From a checkpoint of a small self-supervised image encoder.
Model: 7.02M parameters, arch swin, patch size [2, 2], depths [5, 5, 5], widths [64, 128, 256].
Rows from block 11 of a small self-supervised image encoder, named by matrix and row number. Rows with one number within an expert belong to one neuron, the router's apart. Each number is 500 + 40 x the weight over its row's rms, rounded and kept within 0 to 999. All counts start at 0. Numbers have three digits each.
Before each expert's rows are labels from the 100 images, of 14976, where the router gives the expert most weight on average: "lies over" is the class under the peak. Only what is clearly more common there than usual is listed. The data: simulated stained blood smears.
# router: router (model.blocks.11.mlp.router.weight, 8x256), inputs 128-255
# up: expert up (model.blocks.11.mlp.up, 8x128x256), inputs 128-255
# down: expert down (model.blocks.11.mlp.down, 8x256x128, transposed), outputs 128-255

# expert 6
lies over: large cell
router.6:511480542483505576535574477497527495506540507502567525444456463476494531478588555462496482540472554492536531508520561504457494562536467544496503536507534473426496550546465483497501574488583510472445526462478536549547496518463506451520533506484442439500494480444440439497573562520529557487449478513526474430488498526513561435530530436462453513477500535418453481498533510485477527541537
up.4:495498534527490428522443530490455504525487492543444473515451459500445559481521483489531551520473529535497503441454537454470526518499486455497450509489436468542503518487413489492501528538453433435513573424438585564456461499578451484544441537561490536564471429464559534419530528495487510511490501515478468509513542499506549523476483440533517476462543515508490504482530529547479491413518
down.4:522563481448492563528504531507508505511486574518510519537541550547542520555529459530383483527491506499469462497515491433505507557548484554529493552491529444532443475581461449487484562538524458527525483483498509500470496474470442504501541476507472552503528587539514478509485499559559487531545555528568560514481500477485550580539482495496522461452519521429539462556537472471496475509514
up.5:475518467479502514492549486492405400526482516493494518575503481461461449468496458476518561466442521544481541444535575413503488465482469467513459509521581532493518512502490465543563487507475446466486501471515486570568517467546498500428506481520463565580485471490490492508496601520488421528480446468514437512519578493541490519461478468514533509571441556544473543514499507494527514531523
down.5:508612531549455465542509515488466491508512535516461526431499478492497523549513451510499542448606438527512464480517497453525463508467486473482494530476504547511482448561507510508505488493565450522435487453606481523495482533536474510562470464539500516534465467452479506495610540524614485478560489488496464550545503521566459531410527504469577405516526540456487474484445539537493485531499
up.6:518497470430535458426557495442562522452538465457481579452510426477571517516517554440560540514543505497527520501561542507477494496510547519452544418442420503466481439529551447447443466527460506553487466482528515499475540529515508534532497508426486462447470535484491456481587458469525492526461589457502499452514511419452480462460588570446532564523555488486511500572570553454467505593474
down.6:554518513444544530525494493510534513516526537425532543527490572517554485491466503442470461506549490522500496527440437576451504561498542523553514535479513481474520565504541526537514501542450501496534483524463429539602452476489569538506494470508518529416511488534524551485513476468448492507590548502479468485492467435489511509513504519519490433557526383424466467555473562471471518436459
up.7:490536523448523508524486441421472489530488520473549534425497489485506518507531502450495423544516535505445553472456478448502473460467485474432505438424520553464508449568481489508491528550479514455508604391457478531538505476489462418493495492474479553475524542466428414485537527540609433552478503502472494482519530521498513452495525461486522518493451536461432571521563535472463497489439
down.7:557549448428464488518533475484537520487575492489554526537478482546463499482565510500460523535485482473448464505490605510455463486508506496522503513499470456474525441496497476462502516494462512492439576463458429435447474527478491493501553549500497506492497522403455513518487519452476483490482557509519496402398502508550470487496540467459563535505490472501495510504539482423441473479554
up.8:526469560539581515497489538549495471459484607512519422444498539503436508553447545532443498472495562551459495487462473501496540496459463516508495488478538491507536486378425536539580486507515483438539554477525533472537507480543464477508487542495565501490444469532530473482505510453471546529511510519507494428525494499548488510433505470528506460464482546483520485478551450487428487501539
down.8:478555482525537470485511520494443475478557480435522458569462549518567555481481499575454538503459517451489570496529514480538549521556489543390503596455432504479460459472530527490525489548549451543467469478501499497583442450556477503553624460502490531461555482573490540440546489448546565514571493567481447434440476455484573564516508468566450473499512523540518471471445485529507489551472
up.9:492530479492488510523489481544510438501562472479490480489531477471495473419504503480560495520545530540576499563458499503462542484510496466488498461476573575544538567486404584601529451413565499477533482483536530505442531528578539538477504512498550457493483481474445519514518466518437539488503540521537489485497579555617498560473494561478504492425527532562412486505494446398440502485500
down.9:463511423439543438395496428524523502523522494525488469488468517537486462478467432504464476473547470476552467543513559528544499528515521542509589456481458507461507448537541520477538489555486536573473526464470451540470438410493433510514433562492485536492509491500451530552513490489437557461487460510437460539456505502466491485448561496404477466522529492508502523465517523523508500552502
up.10:555513498459477510509558525440561499550558499489559523405547481487525543490561539518489414505494496534526475522473557489477510466428537453502521525472480402459545439501528551480509500526439482485446528492448506540509459538447498535498575540493428465480486486434489464505554550537557499512439506564499436505516456448498530471521540512462505592423553559448484542577576526452513544467540
down.10:514490458516535519584522484508489486460571497452493490456500485527523514530506467485479484493562490492437534461476513462514519493454509498502554510440586516467511519532553469470495524527457492491503523508503498525457547510483595483504457507516474505438524473489503494527449467448457491489571532460449417553490513521436544463593489444451513545470528487508478484543507521564434488530546
up.11:558488507497538447488422549508429478503518508505429468461536482457423451530505479500549517503539521524495468478436555547482545416505508464528499478521497445473535560434467547530595506464471440475553487515475501519459446532515529488483522486492470503552490520465518507441549538518501549551466529545537476516501493504440473537543495479479508507444526494510516573509479495487505496401506
down.11:511473489537536492483424475461501484507477518475499506509515522555511470562491507533426525474477506463486550435484463467520538557421455538464513473494496499535500537538429459509531482532450493478486511486501564518543517521458528532603536511499516513492488471519537558433485540545446549498538519465514522548526559450525533511517583559555548474586593471422496505535501544594433432486527
up.12:566500500446491562477556493457503507500492431472557556429426420486535530447588526517460421543514463519513522510491537456455422510502521521463549461475511488444455509496522463438451527562497496523473560523474494525487542469488560497503502478493466474497482542468473445511552506526525553496338565515542491432518492492542567461519551424462529514528483560444481506497547526450481504516499
down.12:522547491462535501516485516517536558505498546423480500475493542500604513595495425492581479582624458568505426472451529515457524533486512513536532493492451487501551577501531460513465500517424493463504463549487474550490455547506495534510505506539529499431570454454465522472490540542581422498483482511500506493479555449504497546548443476495472429441490467444532520551543478504525568525467

# expert 4
lies over: small cell
router.4:469520483495463534535530536469480540530472483505536496482495473541553501565483559540440458398529513513473489496551505430535498493517443492434475498481564537491469427466496492515514491562501538515416554475521534474571473505460444489500521558477546542472520480497479497528466542482570539512513462496507513506490448477508538448541438526508493497524531516503507469503536522498511569586467
up.4:524550493448455505530531498509490562564589516527596543495529449495506496511452515460519472424498464561493456555520518479491423502463513468487481512576463525458527453425544545578476468491469552543468525558449458506525553503456441549469470541471498546505554483463417472589540490466613542499546459555426497483505481551497552545527470488453485477499498494443519489546524504472518535495462
down.4:516498598495506511521446516497484519490495487566458480562523532515475500479475473507534524496524434574523461544423495519456455554467517510520442504431487472496461464515466535495619469500506462471521529477481495453429504515530555473577503482563566498565457430480528489402497530530506510516466541464501485470421487528497498547476508480513589496459497512490514580517471444501492484460478
up.5:433445488517483516465472504448408549457497479487472544482464469472433439544531546511487509526517551497476548464557544424478471470558439440428508433454528529544428442488460488511466540511464459514519485403573577520448510557502524467531505482510491520566482477457502491438581574491490455581500485499543434523565546452486487461472531531510521550438504604525412534478541538514416498532518
down.5:482426472538503471511498508503493481495557576534468476529555516528491492528489446501507522456548545445436525487480468532615589553515512531494490542564442517554460513463460470547518497528518518469533468538577578409503482509535475551561526478481483494435520495476465497453510450591541435491430437468547529497447486452552483567530520459446592530577541502550496522559431526492488442473487
up.6:417433582568499448454469550476449464482532488508464526463405461515477488498559558474497544558530497513445528450464560463478560490554469500453458516511603526469425507505420486573505467486518489445459556467553542464462563494517541517531535480505498439466507470428537555486556552524513507519477450406506523504580520479470477463504446502494481558517532514511466578425516476547468468516491
down.6:490498516508450479520568593513594480465471511489488509475483438450473479412553523527502558485550538447513509515587552482515536531551465507475439493527452524522464490484508478543408550562540542494501536497526545441542531553456445611558484444478510487543564425495455478538507541531528509498462507518538526500544430473496457497548452540505465590516464562528530514463496460516410453568503
up.7:481518476475477463486545489549489483489485479510458550451489499492514547435463474480515512477468480523481510504427613532458486552504432472544440469583487435502500491466542487400500484468468476519559549522508458510477544572489539521459573486557463517589451470447501539535488522500411558500505550535485506517569510524434443537540451448456538485458485539531538555451517541446514495537496
down.7:507488424511409512430497524499501539497542502506466518503522485408474587492504520447521468509451493473458531510523481490531457512458512542527465507543449520555480475532528458571468438519489506505495498539499455520590533498499465445487522516460513526495537490479542548479477490570491497531559492547475467485474506556520468510587520510470493493504558510494442485477482556488488389500457
up.8:527456467497482487518473496479489516519543540533450497519407477484565513512570556482544517511460464525572505492511510572505427507503496395509577501542486464464538507453439542523548450435507508485533479418532546536485519425482478436534521464530555578457486535512458492432505459510547443557484512520567505520528528484581399458450510537499552514500489502444513540470492503441470462448547
down.8:502447512492503489531528481484557526452456423433480512550516472505548566483546433592519496489595496497471485551537454412564541485499538526525553522486429473486485508495454509471515490470487486476514512484432490492499471527465486494518544573552610435499466527564543488505520522471476498511552543532489477520432538581544580401493518539512470553514502534533436476557524585495540561480548
up.9:504464550477532526519478543474482443489501451498531533540533488436487480459525501533440461548472550523428465475543460456490516476477530496495513475536491413431475566509504489486545387476584514451529509536474493484408530586545442437524499565543571464565484550555549548497519536488558530538485514542461537425531532537542518579437467507542512618585526479446487513485526496508510439406563
down.9:467542483520453557514521497466471479514538477550413476582417567479506489467439506491482519485515537447520500520539398546416488502508509524477523483472427475507490519565520514559416533506479549481426508530470480500456516446469426497434549468484530557427524460510580452523462508528473476465478509506408370475519474455449412541554560446555431528497468558456525497516461488581471460491520
up.10:508526500476462547505545504520526453558493503536490498489477457490471515455555534465500507439470535474521557484537525478473503448465461566514523509523498433505515460552445574515508449528554466488526451482542492435443547481504539502508486464456495451535510534603546517540464457517573497516461461502412486562486561472542489493431422515476464492495452445488402503529617539543492444497461
down.10:554574479507418474507436512537497520513539455480461512446453510453534456484469485511553496476457513482478493543461475459534532473475539565493470525475529480448567459430559440561490504523525511462484446442490525479522514449499509539494484584462466520570447503559544446569472583452434506561540520535474506469416449445576524536452435533543459435556558515424549528488562472458514451551454
up.11:528544500429418525513450431500472511507509441469535508597466536491496493436504557477476513522501464522482492533481438583500468535441507489528519524486513525476546560479546465480579404510499511487505492528515486541564522473498509464445591500516493454432436550534551490495511551530473515507522564532500555417440512491538497528421443580523477501508420517454474489477467463476543521495487
down.11:554455482491593368512506512523596510492462495442533427555511540493531507438525456480478478490469499519459503504509536509486591449424495481538473486477421409459471501511476524530545457452477540440564484446406551537484440505486582566518528561473515553561494499539553507451499445450495441482516510495477543525479510446494468560523560477451566465483449473470512507531475474510522517464518
up.12:446433480511504533532509505483562497425443510467522460562439436565532481511610548522425475463490452505488460443534523562560519506620475499478512535457570516560482554498513518474504492490524500517458573521564530438551533505536564493508510465576497458483472514557515568459499508525492502475458487481494520487509506479555466475492492508485525567524475470446494510501446484507475425571488
down.12:442502471524529448461572530493510510522451469475461504423479447486457486536579535504513495511479547455460571454519490488566576509577478455555517496533441479516500433466484505532503521449566473453465491439431561463513424558451512505509494479508439460457538452476570444508555460510467530504477492536508544493532488546462552468508464544469417512526481546467465517383519526507447480449534

# expert 7
lies over: nucleus; large cell
router.7:462513553521454467431534511566505535585533531536498501551482532417500440442516492517418558429465569505486507486584472569515495460583512519516526499522466499504537456517563473439540510434506527569500482555505435480510551436489516435478491464488506526499510570582576469536504473547494534526431562525476526465508443556526448518544494514546507513528499448516497387470487435481539481527529
up.4:498472434510531511497550575533491502549486510424510500400496515443527496560500470497594497539504571455479458493500491529439529473482531517583522590511519437515535463499526485523531528492508549430475458542438518542501390583460477537477470504493410442449509529462483488481479458575473455543482475593495472494476468514456532491529513502482476518437491549528564487594486498543460514459579
down.4:442468506507515515421569499503454422500520470479502397483573560536524449477448602498509504453464542456522483497535483548492559547552434495463507431488461517516472539500566427431483495436507472505516473514548540558512525463506512456434546551490497513489554462490523553479482513499395494498505437441560498545583519486518505502493437546479486485576498434489442509457512574511517455515485
up.5:535509504490538528458439496559464426474497396464474559494531508528497490566508550486472499482431449530467540427544545511464479524535452508578517538485468445532539461450451503527548519515509468536523538485479479509450522545579491462416481454510523489510438532491469476443518519587491555540563490526451474483467535436515511517502490518387492516503590543496501565512502496432540480447502
down.5:457542439541441478447518472493512573555492478559544432566541506453443428430541497453470506453428505455520542491596534490501472476554469487506511442574561527501531497414536490514537475586575475521460431489521514460515523524476553487465454503455483568439536588533495468521482466535476492499474474510496492529486453410520476540512444487494429508518522439458483427495560503531477436460524
up.6:494465526449453531525442420524535470526475422519523507442446541465523485488522452409526469472461501488518482556513516488442469450533502464565486499543493453452539506466524584494457457436554554483477488451444485478592505543450412537441508520485462538512455441525479506516588507467533476514474474540492466452487519577514527509499488469452465547546526462512500542550523513496482545494498
down.6:469472469513472467446503467509514494460516466532470438543517455507459437437498536532557454527479477478471507467506502523445518491520527451511528527462537524478405549490466543533491478466525545469469415510543509494531519475547494436454546452441497489439422483504415513555482482476485484498396531414535528510489582440526456458451556530515497492465488550484492476462480466435534464502523
up.7:590441475464496460502445532530544405498507517478497569484571530562490481498519523482473562546444519481534502482578504545503547479472470506495548522457538503534524516525528495507531435534460435531477604491510496483499538563543525456545479416466479558501598422449456459482484546548523475475500509512565491553455517477506526488497449468490500464476522583494386441482527541481528450482494
down.7:492603512542512523509504480509524507468536470490525446464497430443552475451451513448476565496411541538492417527472498479517478548518458518479542452472495535440496489472548482429511402511496556485539497525467484451478495557502458448504543476433575525459527495557457497477534517490486534476501535474471433504522554434534541437482515496506536526562447482563502476554443474520497553478402
up.8:519514539471473474445527403545490476514527442516522490487493533512573466518457517454512507525447491568531522487579498528465487505492515576538529444479537518527512520491472540442510428474471523507513515495518466457522519561565544563538494498508587439479419478537448527475505513513513503528475517508495507509465575492578511540499453489516471482603526540492439451491465416538525449485501
down.8:549505507472486480407501479542517496539462477512507501519487538431421516378534479513523410518420481475527535516436490531489478500489461447514536492474547508537538540517451479526569493439558444462471554498471522524530551495505459504456452527468428446476477553502463445607481530502468467487458507441423498431517482542559505564460567495490510530531430518490504524562570433449464544450485
up.9:483576567503514513523446481499524430434533489551501458505467545541572548553505491497457437466440497557437444525512499478423458500511475504451440499456551466506530523522495514527536456508462449523472511491445535493434464504516523508533528513594475532577486535493510506478548600623466468433482464469517534473491591518595536513462448438545549496489489428456520514541434458481545452474497
down.9:461503454477483559494515461508495456479466490465521471496523485502529452420462517512517565453542482531502521567553523501573555436501510453429508507557510498434476441524509468481510549511499543566507507517501588444450556463485500529464522453434428598511401502549531515554471530466478463482498513447487581553483437505515454426493512558445426449575525444527481427539505580499512535557524
up.10:536421493500611462546476527521432476540505522466491550404477428539522473495486527501615475504496545520514501513485526448478505485481439483518501484513493418485507537470517522565520498504565483449464518509436522505556473594485528551489488463520431455529436443423426575493534518514585511478480508532589565404491485463547534499519504503460527558477563523556501501528518480533420472471531
down.10:461442501517495535453543492534393515494452513478525415502511495492517488485484503512479572500504511475491468472475503523522540472540553460440457477493477495447479446527499407478485455521425537452482543567565457473500470515497596511453439528510522503549512502576454488574472506563474469477516481578528557586536444510488537468494488547514396470493466479465566449465521469543576464499462
up.11:557562476463400497481481452524470504545528494515519465537554563522498480466447519495427483477411452513492503513529442524481474519459485500541519489506467510554497528546510531455539417480507478492543482498547449488481539419545482473425472535431528538488521534551559476483466506445425496532509522530550536528487573525577461494448484521523523438502467440457493469537504471427550451472477
down.11:528515440490435485464468553483520453490539482544522501534484519410511484448482506474424446409481552469483490531515542457511464519528480464556511539499515427449544455466479582520525465568542422532417482524511442443517520508511510459463485513497449537461539535490521450561536501530488497511500592512405551477463465526602514471450548461520517436477471558542499512558491530517486502509546
up.12:526556540582517524473495550443470497500468460559549519570471452543561531479545555521529499478504575476499511493520493518519497434487468539489509471504490537521536531439488533524505443482495548492458524476528480527537446482472538527503517521498486461523515507479546530463445575530474471484469473516501495486501569481500484581470443503523517532496545591500468495527485440499486448543556
down.12:473535477476548512514504565450556481447464509493484535490478522424527396469485512505532483475534534515534493473567497519547504477494435523499543471508476606521510437522563485453467494495517525511432522467467447563558473460482441492563482532504443531415485506563435531454571528445486528444479455534460546496514437453512519509506501481473536566453484567450520474466512484526473514424536

# expert 5
lies over: large cell
router.5:521506458533541496430489424471434516463541474455487505503514455449470514519536532463539488537539495455564588467466528458475497478529541548469528381460440577554508449506512514524489450511497485464484467483545473514448544559546526517517491538465520519450478523516520457451553548432452477482464568500542464466533550521496545505434525544483553512468542618507416525509607526454471468453508
up.4:460533500439458435434457483471536483444509437517536554603528495529498513477471505469510473468493499545523486491483505483388440465508506521530452528593454478553509515490529632496485464522519490477519534547439464474474543524547448527526594587512501494462473538503455536473486510472467447520539515507500479452569554503538464516522570480485490404497441460441479536528495476446524453476510
down.4:443413518491450488524529496517546475457525567479505496496473469460446506503558488483537504462546375519464447467541519574484502508507501476496495433544466489494479481483525514534493487497477399535524457569519520528464503515508556482491480524503582536497453536527479496498473486499507495477520459513487573453472485467574502473534564475433600475636534448532506517549495512458527496570489
up.5:493542519598511531489447505489486548445448551504486498516503458555480449480422465576426518462535499513525513536489456452570557574500487530480533510487488577495474491573452493475513498519473488552459534530506533459473539457524462468539533522518527535508477439584541579471460518469537511431584493473497542514533468496515478505457489480548505432522514497488480512458515476551550520585511
down.5:542537475514509464495462492436510519420518442435526525446472446487450500551514502458520430527499508495465545434494533378540438406492517438450476462422473546439534454488459513511437500573514443443542569422428506598490502428488521468545511528502490515527516498470486510486572529441482539499463502538527442522552546546498549464476552437521545592411543583538409560505556470569481593466503
up.6:511543548484554416475499476498546516446537466548508550533450456554508491455500504514482568536509450515542510567557583480473463517490521547497534455502494505526464515526466536484496452461546520556472559523522468454495516526540531546520551461472566487504434443495523553455536517501530570475495570477439541438486530505494464498498489538462501516501533513410518532472484465481472468510457
down.6:545472494493469506555494500518547479575450538478596474486498563528442506510507495530479478471508518465483446474470441541493484473489498399529472576481523488509555463477418504489547490506445484546508420518411513528523501437547532501455503560465468609551541561480456389530463470504472507545532464521489514508474508513515533529482473443484551487520437470538481489502474551475517500482545
up.7:523510486520547481444536447403559512500573404509477507524519449512496533451538511457494510504491487497563494556549538534450454517509473543483526486446499460509493519487504575563443428458549513505505500521525414472466518558541514488481484490439560549482446490535454470483516518470515516500530484491463528419522599460517458504503535533484492510487531549452509541480530449462514487482512
down.7:562545548505461527479451535523535462584449519531479485578491510528515487470524512548469532429415488533467492494446485520519506507466522414565397504519486429476511477491501473499571404504461480531497517533418560443502433461585566494493504542476510612550479531532479524484528506564533482502486451531476537505433482439495497490538527452496531435572564446499522477518507527460505482451435
up.8:422455527542457534496534557465498485504494511547501478541502502477476461488545530495460548426460456501438509526583497523510527546586463507507510498594529506482439452487509441442497535454513563502449531548511492459524522550404526477519545468527526534504547451523518459575475498573541579477511486481466553466513516544504476539516518514516548551524431451477576450467413443530547454539510
down.8:499522439567570472513478591506430515470470473443437465541492481519561479508582493536594547532539563471460492563513523546452523465472504488517537555453485483517457505534472477538521611521547508473487498513533519519526468504442497547506467435551403438453435467441481530466443522490512445493461490476533520501465518412492485490583426497517447494499489460460541533571481545501488480545533
up.9:539490516540494450504521483549528465456465459499485512472465503470435485447546467470434504528396509556494502437515492578508493558499396409485456481554566511533484525488535576414548472465535499458424485481445509488544491557496443456453567501535505492499485545440536471489465488529492474511466489456507451520500477495544441482522457525431536498531437531470543473501441500434514547478521
down.9:541550488559493513512504509424526515538593491489563503503472527513509577555433449513492471510477486492517499544551489496489510484502525482475382499552474471532453490540475536476525483495499491491544432570515445490434497477480534502523589539545535477529544522520427522533515542510529486469451508520509489548490450468523480523541411547478472574559516530489441469494477510482494559484570
up.10:462517481436458481493541478490511495490564425485450449486526569390474399441469515450487488516474514473492516529493485546436422446513550532505500496515472444496441492446523496435524479493477456522582472587492448483451509566460499453436481434517487564487500572497529413433502491508423476547494505498520523538468515481510447507521502547465494431466470511442491493536521495405522501487513
down.10:474497508479553437532550494529518538535517450551554508566509505488471471528531548495449533467471483530541417528496476512518510499548543550511512527570559469509466481469534565424511513481512583553546457545502459418533480509447519571482483504451521548475506466481502450527479453538477488511455514500487547488448530449502373508518456495542450544521463428448601422466434491396575410511466
up.11:518512483530479453469536475491471498524478483490494401543540535472532494480466485469481478544494460497517559478530483549470489478461466522472546579510543534568530558508524497458493481478542515499522488495604450480602513448488507496534472518413568435456447421575489583486448516459422499504564546455448528539532501513462500526473501491529416516439445476528449475446518390499560484527450
down.11:501517529405556534472535467445505516589551453521581538478545483488456551461480493417507471576489532543590567500506484456433457463569472474479449422520504521476503510554521557485437441519481495542542539460554466523491604479508518533497484539475511478485441466526465480440467542499534536482474569514432490539509517484549501508460437508475458580461471539517385472504530478468460505503481
up.12:545559495428519457476516439426578481502604379484480516544477514550531502489513530416535461491495443471562516573476514488472427456464532539491542497489463538583446526546504511469455507502540479504508519540491477475498520507556520587523471494505520435478455492522468489464526515537538545448514523491479499368507560484520490471533534553486501565450477491430500504515497488394500466588476
down.12:467456482528415494470487528464527451566480501559516411536528576494478494473508477545523495466516492531511499493525516513448514529403495449551499529609496485435558431484481516506556472546497560518496436509466475421541504434486462481436498511513516559584598509513461522552390510557462481521529424529452507469545476482461548529504475465507497490524477530586512496428571498473518521499462

# expert 3
lies over: small cell
router.3:462401450512543460557458556557524435445451554450422466494477490525529493577536473553537507460445522430468468462521511544586509467487482477581434552475543472553536484532531454475536565487435393553478482488496514577471428469514513449462533430549468515531576524493551529526466463555454449489554437499463524500507520463474527546516535488567530503483466484523484562564413535504445441483502
up.4:500472451436566465522518515445536454533552457604503492519447501514481455493516476510516549567501504504559511515543507526507549454463531481503443587544502413508466475459535551437476479448526508445502507545463544581429511496541489552520508520459446496420396508521502487471474557534568543507564548542530455488482536511559575493419490514556489529505472481488484516540433438536490504476493
down.4:484426522500504575482417505513489550520557462513509462496549495548543543509462527456541486476469516502497538492524468486488460518468580484561533453515446521555562455632496595540536467483532485483551427522575517485511498444505542491518467529504510472542462561454483503425514511527504551551392497495537492468494565535481555478459491596540447483473546438414443462451573490463486533537528
up.5:520529528500475522515523525458504539470526552484512471500482533473512565507465478426503525496449463482504434467503501467453481534475442582424435451488422472480523492455453534477528582534478495510514554471519521457526532437505509475476501463578496425547448540411503523476463562500436516529505456495418458557473544501540466536431502535514457494553520508499528548493541521524491567519494
down.5:505580453443524496513447526488548502548421460485461506520496498512470491494493432548487446479567476436564479499512435487479515439515508436448490532552421488510482486533488470560464481503480478478541526629497434530506522523539515531532528511494502503496518499502470506431486460442521426460498404537557489471489464433473438509495471413459559448494546530476525532446464529506496498475529
up.6:477481564538479566500511488520492469467501512497496538556477561528544559498540505538515445500454500511651571487488480450515471519535561461521501517584594525511593506524427545532502508483488464513459499502422479495444542478448508482483442568472503531486465502493493512524472589449516568531471494474522510564519486472473487460513485485517491478540542575486505461521568528517423457490492
down.6:474485500504509486501511537488455515549498490501499495514527398467512550539446500456449521454471535529574540450449486484495472528533506479510500496471514502494503454532512496513456516474603586482488491468547447661544540450545469481557371521437475483512458496580438542410525497431521568622547475599524471453564498487485463496487522506526508446561511522570551550526537462479529542421490
up.7:525543454502422488552504487504526529483541488498510505477523521418499462522494468446508468519460491436431471558557535512466434425526478481571515488527507467572521514478579543549546498473464463505509511534455490480485544546477507517530458513532480530497552523490456468550463480485442432543541431487434466487446585500553519533553536447507499522487451556503500495542489506452496512448511
down.7:523521522478525496574518545541584501498506511428536501451530492518570525574482476475543457509642435558502504499454487463556511438431497515491467496575490501505571541497545518510494505511455516492466451567438509485445474516425490555542473530502482579454532472458435499478519496510579474509610504529527424526540495491496494591559403480480485488489522503522499532550519530484478572484431
up.8:552566558486465489532480460504471408544487547563548500478582516469512549463451507474507462525523496531539489549540598469476475485460505455528551395487495486474427509489431491524481413462506509506424532458487510421472426519430519521493405510460478512543498425530548500571482441462536497435486527527485451522503511547515477487457488448486510511457545505555531509555481506488437509514568
down.8:517522470573471529481521541518475485415468510524502516514518456456481458531447475547521499538503527526574494482467505455494488397491462465510538540460539496542514473495502450571497417454462501535550461450554503532458488518470528535531517474500439497524425519509516523539531477462424485562512532508534512558464589487542560494564480471465469539441521486497473484550544444525458470466535
up.9:504503476438468455435521409527525509516554493483511511486547497438534493541463563441515419543463536519463520512560556479466421491555517468458447452481490534472473465537548526492428513528450505575503453502515494487443555480449509495493506593472483544484547533483525417471533482433481484541484518495498503512488556541513472466525473558515559542475532534406480450532469546471489559556499
down.9:515552541480453454489481521514485507542505498486465484553513525517495517481451437441534558449554488505508406484462435514472518483534561524592485486596468482535525487475552545499560469465487520483558485544445431482480480494446472585513464537456650514491491434542463526465457482447537562485525513538416485495462505545461405568457481586520482463535496418442576471471447484449533430434454
up.10:546576464454476554510491453543458484596495497459570394490561571459487525458410496466490420513483464509490499469478480532487449474496447452527456496517530515508554577501475498498564466578498460432566456431472488505495480452505496454467414575459474540535467540481480496491451513512407479537495480503496494532519510501505530495448480450525493441484531484542440482524526568520515540474481
down.10:537473418572534479485508509530479520462464493443538396438486572471446518510542448489521424515428526405514514519497498553564511527501498471495494631424458481550493520475508495571593444493494510417448526498485495489500452547419579497495447483501448518479474517540463508450401486541515416525502522509458484504537520463500477502486469522499528491471460470462490521566457499471503475417522
up.11:490470539495475575502508487521452597532528488569486466504576509462517547467487554499460487489507526544484511528473465448543466441443513474497543492515550488497534472552460470500533482520532458468427498489522543524557561507479495494542529545508566497516390477555434515518482527449518499566443445491418499521543560521532475444415482530544451501587466461501533536515448456465540595449512
down.11:479428501515494534508557528530524569499417494480496537508513556545473503490555456546511394548440507535437427442487464500488482493611523487487515442563481541409495527470455537501525491566484503490480465457462465440474516506491528520511490548510434588506505557444513482489481415467433435471502506414487482454488472509540512599540565495558490458451557491543494460537440442473530543464425
up.12:555499485453534542591475497443450503528471461514572539559525528433479463448477507475471555514529487522524528537493579488470464472464448476443568473571501502566504479488466532426522489482509480381528498461552506539522507519535468519538462460511575542486491509446521498514462445500464458567498483507422511483537438456529599501504439463566488460514534461511515561441512487544507482454479
down.12:568508516545516485462505522504441466540468513550594527454488481544528529477538474498468494510529417518536451609446525545495554435503486521513551517502475536459439482508569430450558414447495499534574533439412550472538507488592544440512497497564554454481455499605544480500458528522474508474505507520437631480431490519457516552465536540430457549493464565468579493439516531539525521492478